From a checkpoint of a small model that answers yes/no questions on an image's attributes.
Model: encoder activation swiglu, encoder depths [2, 5, 5], fusion encoder width 256, fusion encoder layers 8, fusion encoder norm layernorm.
Training: soap at rate 0.0019, 8800 steps.
Data: trained on made-up road signs on poles, 245000 training examples, 9.2 epochs.
Rows from block 2 of the fusion encoder of a small model that answers yes/no questions on an image's attributes, named by matrix and row number. Rows with one number belong to one neuron. Each number is 128 + 24 x the weight over its row's rms, rounded and kept within 0 to 255. All counts start at 0. Numbers have three digits each.
After each neuron's rows are labels from the 100 texts, of 14848, where the neuron reaches its largest size: "fires on" is the input token at the peak. Only what is clearly more common there than usual is listed. The data: made-up road signs on poles.
# gate: MLP gate (fusion_encoder.blocks.2.mlp.gate.weight, 672x256), inputs 0-85
# fc1: MLP up (fusion_encoder.blocks.2.mlp.fc1.weight, 672x256), inputs 0-85
# fc2: MLP down (fusion_encoder.blocks.2.mlp.fc2.weight, 256x672, transposed), outputs 0-85

gate.453:110166139112131109133142187122147129132117165124095130129148117109149123156108123116140137154120106151106136174127132157118105134091118122155137131162143118140105170087114142120128103116150133125143098179152131109162149124115096105144162143125147110119081116
fc1.453:136100126137127126145115100091184164113113154143123137154125085111119123113069137140126148115152133144137113092134095181108124134134100153109105145095142157143121133082143160120125099156113124129134179110117119150145138093129097165167157129171092126139129116
fc2.453:132131134107106121117157121152117100094138139109134139123141159130135127122117118140097119122088149135172138137113203128171151101089099097154127117142110119108122088137160134121127143135088181119106116123112157144052109124121139127108099159081136095152123146
fires on: "20"; "30"; "%"; "90"

gate.27:082102138161130103119140160138106123127147138136082126064133123099091111116082123140130115143122097096159137126142127085080135119106113128120156093130134148150136130140148107156158092118058116175146076149135133123132145136156105115103120144098156123160101158
fc1.27:107128178159145085077098107103108137155151127158136169134112121119084132138102120114146166119142120125121099143145118120125152078108132156103136085138098118128118100112110157110165162140070122150082140136128176112105143116143096115124122177130111131097127096
fc2.27:123080103131107144135123131108113114139164151187110128123128104142127150169118073089149138146083131164184136115095104106128121079145156099123114132137129098150131176178156079109088071130129146157107140110129121147147142112162152143117135084113149138134111120
fires on: "crescent"; "cross"; "%"; "30"

gate.580:091159114112161186075147142075150137143131124105130154119120136152109139163146120135102117133136151105121127153130088122124148107129135128155176106099131152106120134121145070151119142101141129109108141128136114152156110107138142155112162147106084110118143107
fc1.580:142096100119110130130103088124133120105199098127173110137102109098102107109086167129145136168132139139114128127137143113137124106156117136130121147126171132134133169099116180181152097148130130114135114133159122100128137132134144122119085136104162134131147129
fc2.580:149156135152134076140073139121138135089108120126081133093148120132167120127166113097100121143130169109153142131155163107141100114098132144170148122106187125133138155137098092097167158150113149175161123114135119131111095098149171120098122145166143160126105142
fires on: "black rim"; "brown rim"

gate.363:139106123101113138116109155140108154137125141152086104079132115135169109158148112112119134149135115140140122166149151129122122161188085197137151057137164125137122129108140134132136134132120153123159091143137151145166177155112160162100148143121141118137137129
fc1.363:137167144142141113141134096135129111145130096095167159198128135125083147116127157141130134087120124095124138091130100118137140121095145100111104184121084104127134102152116127131131118118138090121128170120122102119074080134152106086150125112146113129124115134
fc2.363:085099079147134176103133107119154136145146153146127114110140107128130117137127114106093134134170115139129103055125154101147124124132123150140106122156145143149126102061153158158103155162094112132106117132131175105156118094117161173135094148100097156134114110
fires on: "20"; "50"; "arrow right"; "90"

gate.368:102144096109110154143135109114124126142123136098162159134126141139152092087155126174134135160137145128148122127106158185105121145130126165139157161110105180131117136123189156161113113086184113136098147120131107128152175106146153108116111088115178103139138149
fc1.368:127122168153156126093157123141135124134086157137127146130102136116176149120102123076173082134130101139124089140129118090150130136135146126112109165099152118153141088168128084149133126144129134143131141105148098150147115166146128160124147142138146138129101118
fc2.368:079093093104159124128130166109137166102163158140141092119130111133151164136142136149165121164141124140086092122099105142114170148089098137114127169104091154125112132117127151134172125096089110131083131098115122119133145129141148128157152118113141151144152144
fires on: "black rim"

gate.224:088153142081128144115119146112114149167141121093122096148144153171113129105062142104128159179125158154109162111138126151132133095116124117092126119145147133119128113120144118137095130138097128127165165094133113122120076113131117099092142112124102179120116136
fc1.224:084137119155117175139111152140111119151105101125092120135137134181129094140109142147109149129120096117101121095111139135102135120116122171133128131123162122129140158138112141116161113104119136121135168074109129152148111087101112144099130105171169089099107130
fc2.224:068112174096141158130078103133104153116148143148173154114096133132116175150148140073121115105121150139119125078091106125103128113150182075113122075115116157088154123129123118161112124158142088115135132118136118117149121158134133138120173136126106142157127129
fires on: "crescent"; "ring"

gate.51:117159094139124088096108110107119122096083101133116127149120101130105150112143100155147137123130112149123145113123119152161134137101126159108142109128136159121155139155129157150120192077122136125150114122126108184151092153153155091155171133106168126143106136
fc1.51:139116083146163172117141180130134147148127156116129088082140118123136123108108133106178099141090096151163115127123126131119133123137107133137094147139196128163136136173181078090142106128110142139137106151114173114144170119139137140103093147137131148157110100
fc2.51:090116175133105116128157150140099089138156112157121144147169100101096134120081081158142158131128159142151100132122145096116116179129086148123125156118140144138116128120151135163204135080128112122158131143125124114107107126111135128149133135126100099130129170
fires on: "black rim"

gate.232:159139106106071111092124128101147137126118112150097143135135105152129116086118106172109106154144122112136129119090148155167119127164133158080086120102146189128134136121197126151127079107107149154163121128136128120139124128104139110105129151130111142151120150
fc1.232:150178142129148120121063143117155131160106139124152114157119143108151125177133111115108112129161135134139135133133125153126085086134133129098111124144118130136124153143112144121145130127131139107124137155118153101110179140141183135193163134130135121107096137
fc2.232:124158126105111114141161117101117135103117114100128163138156128134150127135137144158108131150099155103104140159138164108176169138143167164107119083138153126162108120144095172080133146155152147126124138107125124108120121077089168122096140110139109124151145136
fires on: "crescent"

gate.33:108109139105100115104123145153145136169126135156165131131095154072116129117146138118143111149131093132158134133116130165103124124119145121138125104117181121169109075151146137117152124078102125132115113119087114084135147143157145148149120135147152147165130147
fc1.33:137145166089142135168160120150136127128109152109113117147111144132138102125129158167157112173135106132117153067119143109163105156117123158172167125143170115134105110132119182135161169145102157099121189153144138148111151095064136164163070171103074119094175111
fc2.33:167144141126111130081151139148098087107129087131086102087115136114164087143161088128137128153103127153152174129159105094104157131099106113129127144083119122142145120123104139149130101073126163133136139099138144110096140131141100107143140118111138157097142135
fires on: "black rim"; "green rim"

gate.154:101116152134099120093085183157102127118095126112096123121147113135121125156134141122136135103163176137132100145171090115113129141109093124132160107129165101115134138113114121134111136064118142127136118151103147126101111141168140119123088135131090095106128113
fc1.154:091137132138131152117134183106096094139106100150101120161162124134120120180137077123137113086120166087111125106126119151116085137142146130134173154161151136126118115114134156151137113131107127132068126167099128134114116139140097129120120132106163126144173111
fc2.154:122156119136128113131116134124134090149120130154164128104136164100118150141103102135133110135156156154111147131122153126085143155126115076113103128184138157154129102149102134170133128137131107094110109135170167141085106202123103170116168092140103123129137125
fires on: "teal rim"; "blue rim"

gate.511:133108163143118145121138070127102145135067128088115133131102151094129131126183155121119162136106129136150144130128172152141099060151120169158171109146149120160144100122112165129165127105134106064118100152111125103129147145096111110143164115126138101161144154
fc1.511:147084151146126126119174088166148144115115124110106173129121147160135119103180131141143126159189106142136097128136157152152093063133123162130146105151126132127169095120122137117140133098120123105161137122059115143173138134121102100122143131127129118125110128
fc2.511:159185138100134122118120137113129117143128082149153141140171146151128140099145138104138121095121135131096118140160130088182101131145188097145131114150135119107083105097121120141094108159134178121118132149080101146114167144082158164188130096105135106149161142
fires on: "black rim"; "teal rim"; "white rim"

gate.301:102143093099111138128146139133092140108117142163127135160154127155121137096109133090191137108122120084130123133076141151142160114147141136133071136117092166092063147052138137130167126125110110120107150106106089148137124107077134094130142132142167158160144074
fc1.301:136143079094110100118142109154118139100099126153125087128170124157127116108104179125148134126117130109113165089140143126117128108121156145127128131129146160088101151094148165151127172139119132193126138089111114141086082143126149142131113152179098172157140081
fc2.301:144134128126124164140134118130144096114160133092115167106092118102144177119139124117125123130163112117085135086121141175120108148141155147159188174107145107154140143121084096109161098168180099143119103130110105130118139127157112077133148142129170105134117126
fires on: "crescent"; "ring"; "90"

gate.509:127131123126090083152142135133098137178130151178118120158116096116106097094147124108109128135134104158087111128125122096167129124118104172097111071143160096149075138146144104105119125131149084149119104161140128119067135100135134135169150184100085145131109150
fc1.509:153148106094128175134086172090118153153110109137127161141103156111150118168126155131103119120114151104144161128132143170102129157127131130151125169129114118100156112049121155171156134110087115121167114141153170145133114166080117128101172161129162091123135121
fc2.509:121149106137113092094140145143122120108105128109113118110121103075140137128131122162095105122109142122108125136106138176144091127107123150144118121136139148110103101158188149159148080100104129143182140097106133122120095100134140101104124119178107139139142151
fires on: "crescent"; "E"; "P"; "arrow up"

gate.273:116127142130142166186079119139157145098145096168080136106132170175163112074137146126118162130167133156132127117155097175153093151138182143145165142131114126154149095122134127113100137089141133118129133118108163139107144128102119102131090145131121061124085120
fc1.273:132133138129099135103119158170146116153147111129153099140136133097172114139168124087134106143116136118114142129151117098120151104096112127109134129116159111133115156137102113163144100111141139115132067163114125117173118104122141157120174140153145162111135156
fc2.273:147129182164151117107119136105126151148152139146166130135140165150133124141119135146127045115116133132153132177098119134104156164125113133132099131157117119128130106158135139110144118117124091137097121128109140140118118106100155121141154161125153112159143143
fires on: "R"; "teal face"; "teal rim"; "A"

gate.364:145126138130112109151067108086133182124123134126101133118142145133138127113159129076140136120168134147142095137145095087089124120123130152095170146151122135117087112100123144105148116115130191130117108093140138141148134136155147113128095182157132165148132144
fc1.364:134132135127127180129094142178159095136153126130119151156164086148146144122075097119135134149083145129122126127126175134137091163123102133107144100116151133157138133158105092159120103140093186150114088151121139072128118101143122131117163109113143095197143080
fc2.364:116148102152099118147106171155136157124181181130098129097126097164188126083104149128106126169192124101109155130135129094140147117121164139153117099139144157125109135086126126098122119112114149127124152137192121148136120126112104116098129124137124117102101126
fires on: "black rim"; "teal face"; "bar"; "brown face"

gate.185:170148138183115133191122199099122118141136136140111144115058125151168116150102090147094101135140119116134169154135156146159091143149126159149102138126120124145145134121122117096157105145158124180150106149140111077154196152149106161143157151087155121140111135
fc1.185:102114118115124132106127078171136105123132127125135112121179142114106177135117146102179158155153140142133107132141108107063132118113113085125160102114125105138116122091132127176116159112105154082107170095110149161087070103133136120109104112159113141142124129
fc2.185:159120104156093089116130095135117111203182149124133123131111185131098072107121139132100116140123150103127137117142133150102118137125145115153142144105141133117140132127127121091176130078043123136108136139148150092148153146130073081185143150107074127134122133
fires on: "20"; "30"

gate.618:066116095113112125122110194140137124124136122105175114138134139100126152138152134146107129093139114111146135156129155114119109122083151084095114101135158100128140108147111108095159093096128106105138095132181116147148151087134117140140165136118133183143150111
fc1.618:095111111105116128120125168156136189097119210128168095152131110092153143160113154162124108154145113143109151123190118134129169135117164150104149085143107146123096132145160136123168102098153095162137153124129110096152135120111123120147106134105109162121163120
fc2.618:115158121131100133139101137136138112115149064161170133127151117156122123142126093162154118083128087161137098124086140120148143153126086120116132126162116169138137141126152111118102118123106112119142108124139125102120170163111134174128139080153140101115147122
fires on: "black rim"; "brown rim"; "blue face"

gate.198:148079151112127116150126125136124124191104119125122175115152108119135126167125101116078122097147148100137119121147117101092134128185146132170150133084127127096132073106143150097113136130136153088142135133110145120100172147115134148130148094100177147120152121
fc1.198:130163125147147084155148148130132137079099101089126118161128132078181170122129122115116086150123109105101147112135094135111125160135120092170135102101136105138138118174164127087152131160144135128115155127108110091149169131138129152137143150099107145116079106
fc2.198:117091164128139104135113140064151158103165120102129106112128115120132159124169091112096094138116147094146109146149152130099102159150144128092142163143145095113075144101106131104140131093154114132104139173127105158130113130114135143140110114079108127140131094
fires on: "20"; "grey face"; "10"; "B"

gate.256:122159115084124120139102132117133128120166160144109143149119099130166153075126071171164104133166107133155116130092146135124117132149107139167149172124151127136090115137145110135137100164163169138096098120104115109103127132143150129129111144152112134173090154
fc1.256:110144136108138129169082149114141097111132165144116112143115136117126135138129130167162155152110122141171119155148162138112125137104132118168091158117150134125125112142144142159124132183137156099101121116099126153153136148138126117132119130133175126173149130
fc2.256:139164140145140135119109141131138092101144163109131148100153108137125193151133183149117138071102115111125120086171125148128149091128140179119157150119123126124140129113122158136093165114106141134140133126163159148125105201121073124090090143102137154163137049
fires on: "crescent"; "ring"

gate.503:122139153143108109132128141147140136111099131111128146146111114132178159104140121125121106098122121135122169098104065110118152068146090112144121164183122156107126161111126151113107083098164141160151153168126137154105138137139107153136139079145131099125117146
fc1.503:108152129121105138130120148123156150131109162111128127154133113123193165112149131133138117097114152123136182114136078113128159077142086141128150129159113102102119180139096143103075086112146165185143141134117141133126162131112116111144110102137121091118124109
fc2.503:105138171188100138121127085155107136116140151161134063135142140088099166147128066140138123141212121152156108134128114114131075150153139120138157154115138102128140142092092096103137105155140143104149137124151180099169105114104103106122134123147142127120169131
fires on: "crescent"; "heart"

gate.599:102177135122147139121119139131129134139163087126131169133131113119136093111092155116105161157146105137139094100178144162116104125088145135155151135128122114145139117162107129127111123149124101117135076138086106138180133108144142107126146115117131145175142158
fc1.599:163170153094150169141134140071123150123137128112141107151127123137145111161105105145101169137165125127106125131168119150117153117127147112151159118113115143108123055114132178167100150122146107097131149119117132115146151154121080150115134136115160114189133100
fc2.599:129090103082168133160135098151121154111113129129143113165153099111153160138124100148129164124149100091111133140136157130169122106118149145161108170145146103134122108120112105140125105134165122126127150138170142133085116139173160164093131170126108097137148160
fires on: "R"; "H"; "black rim"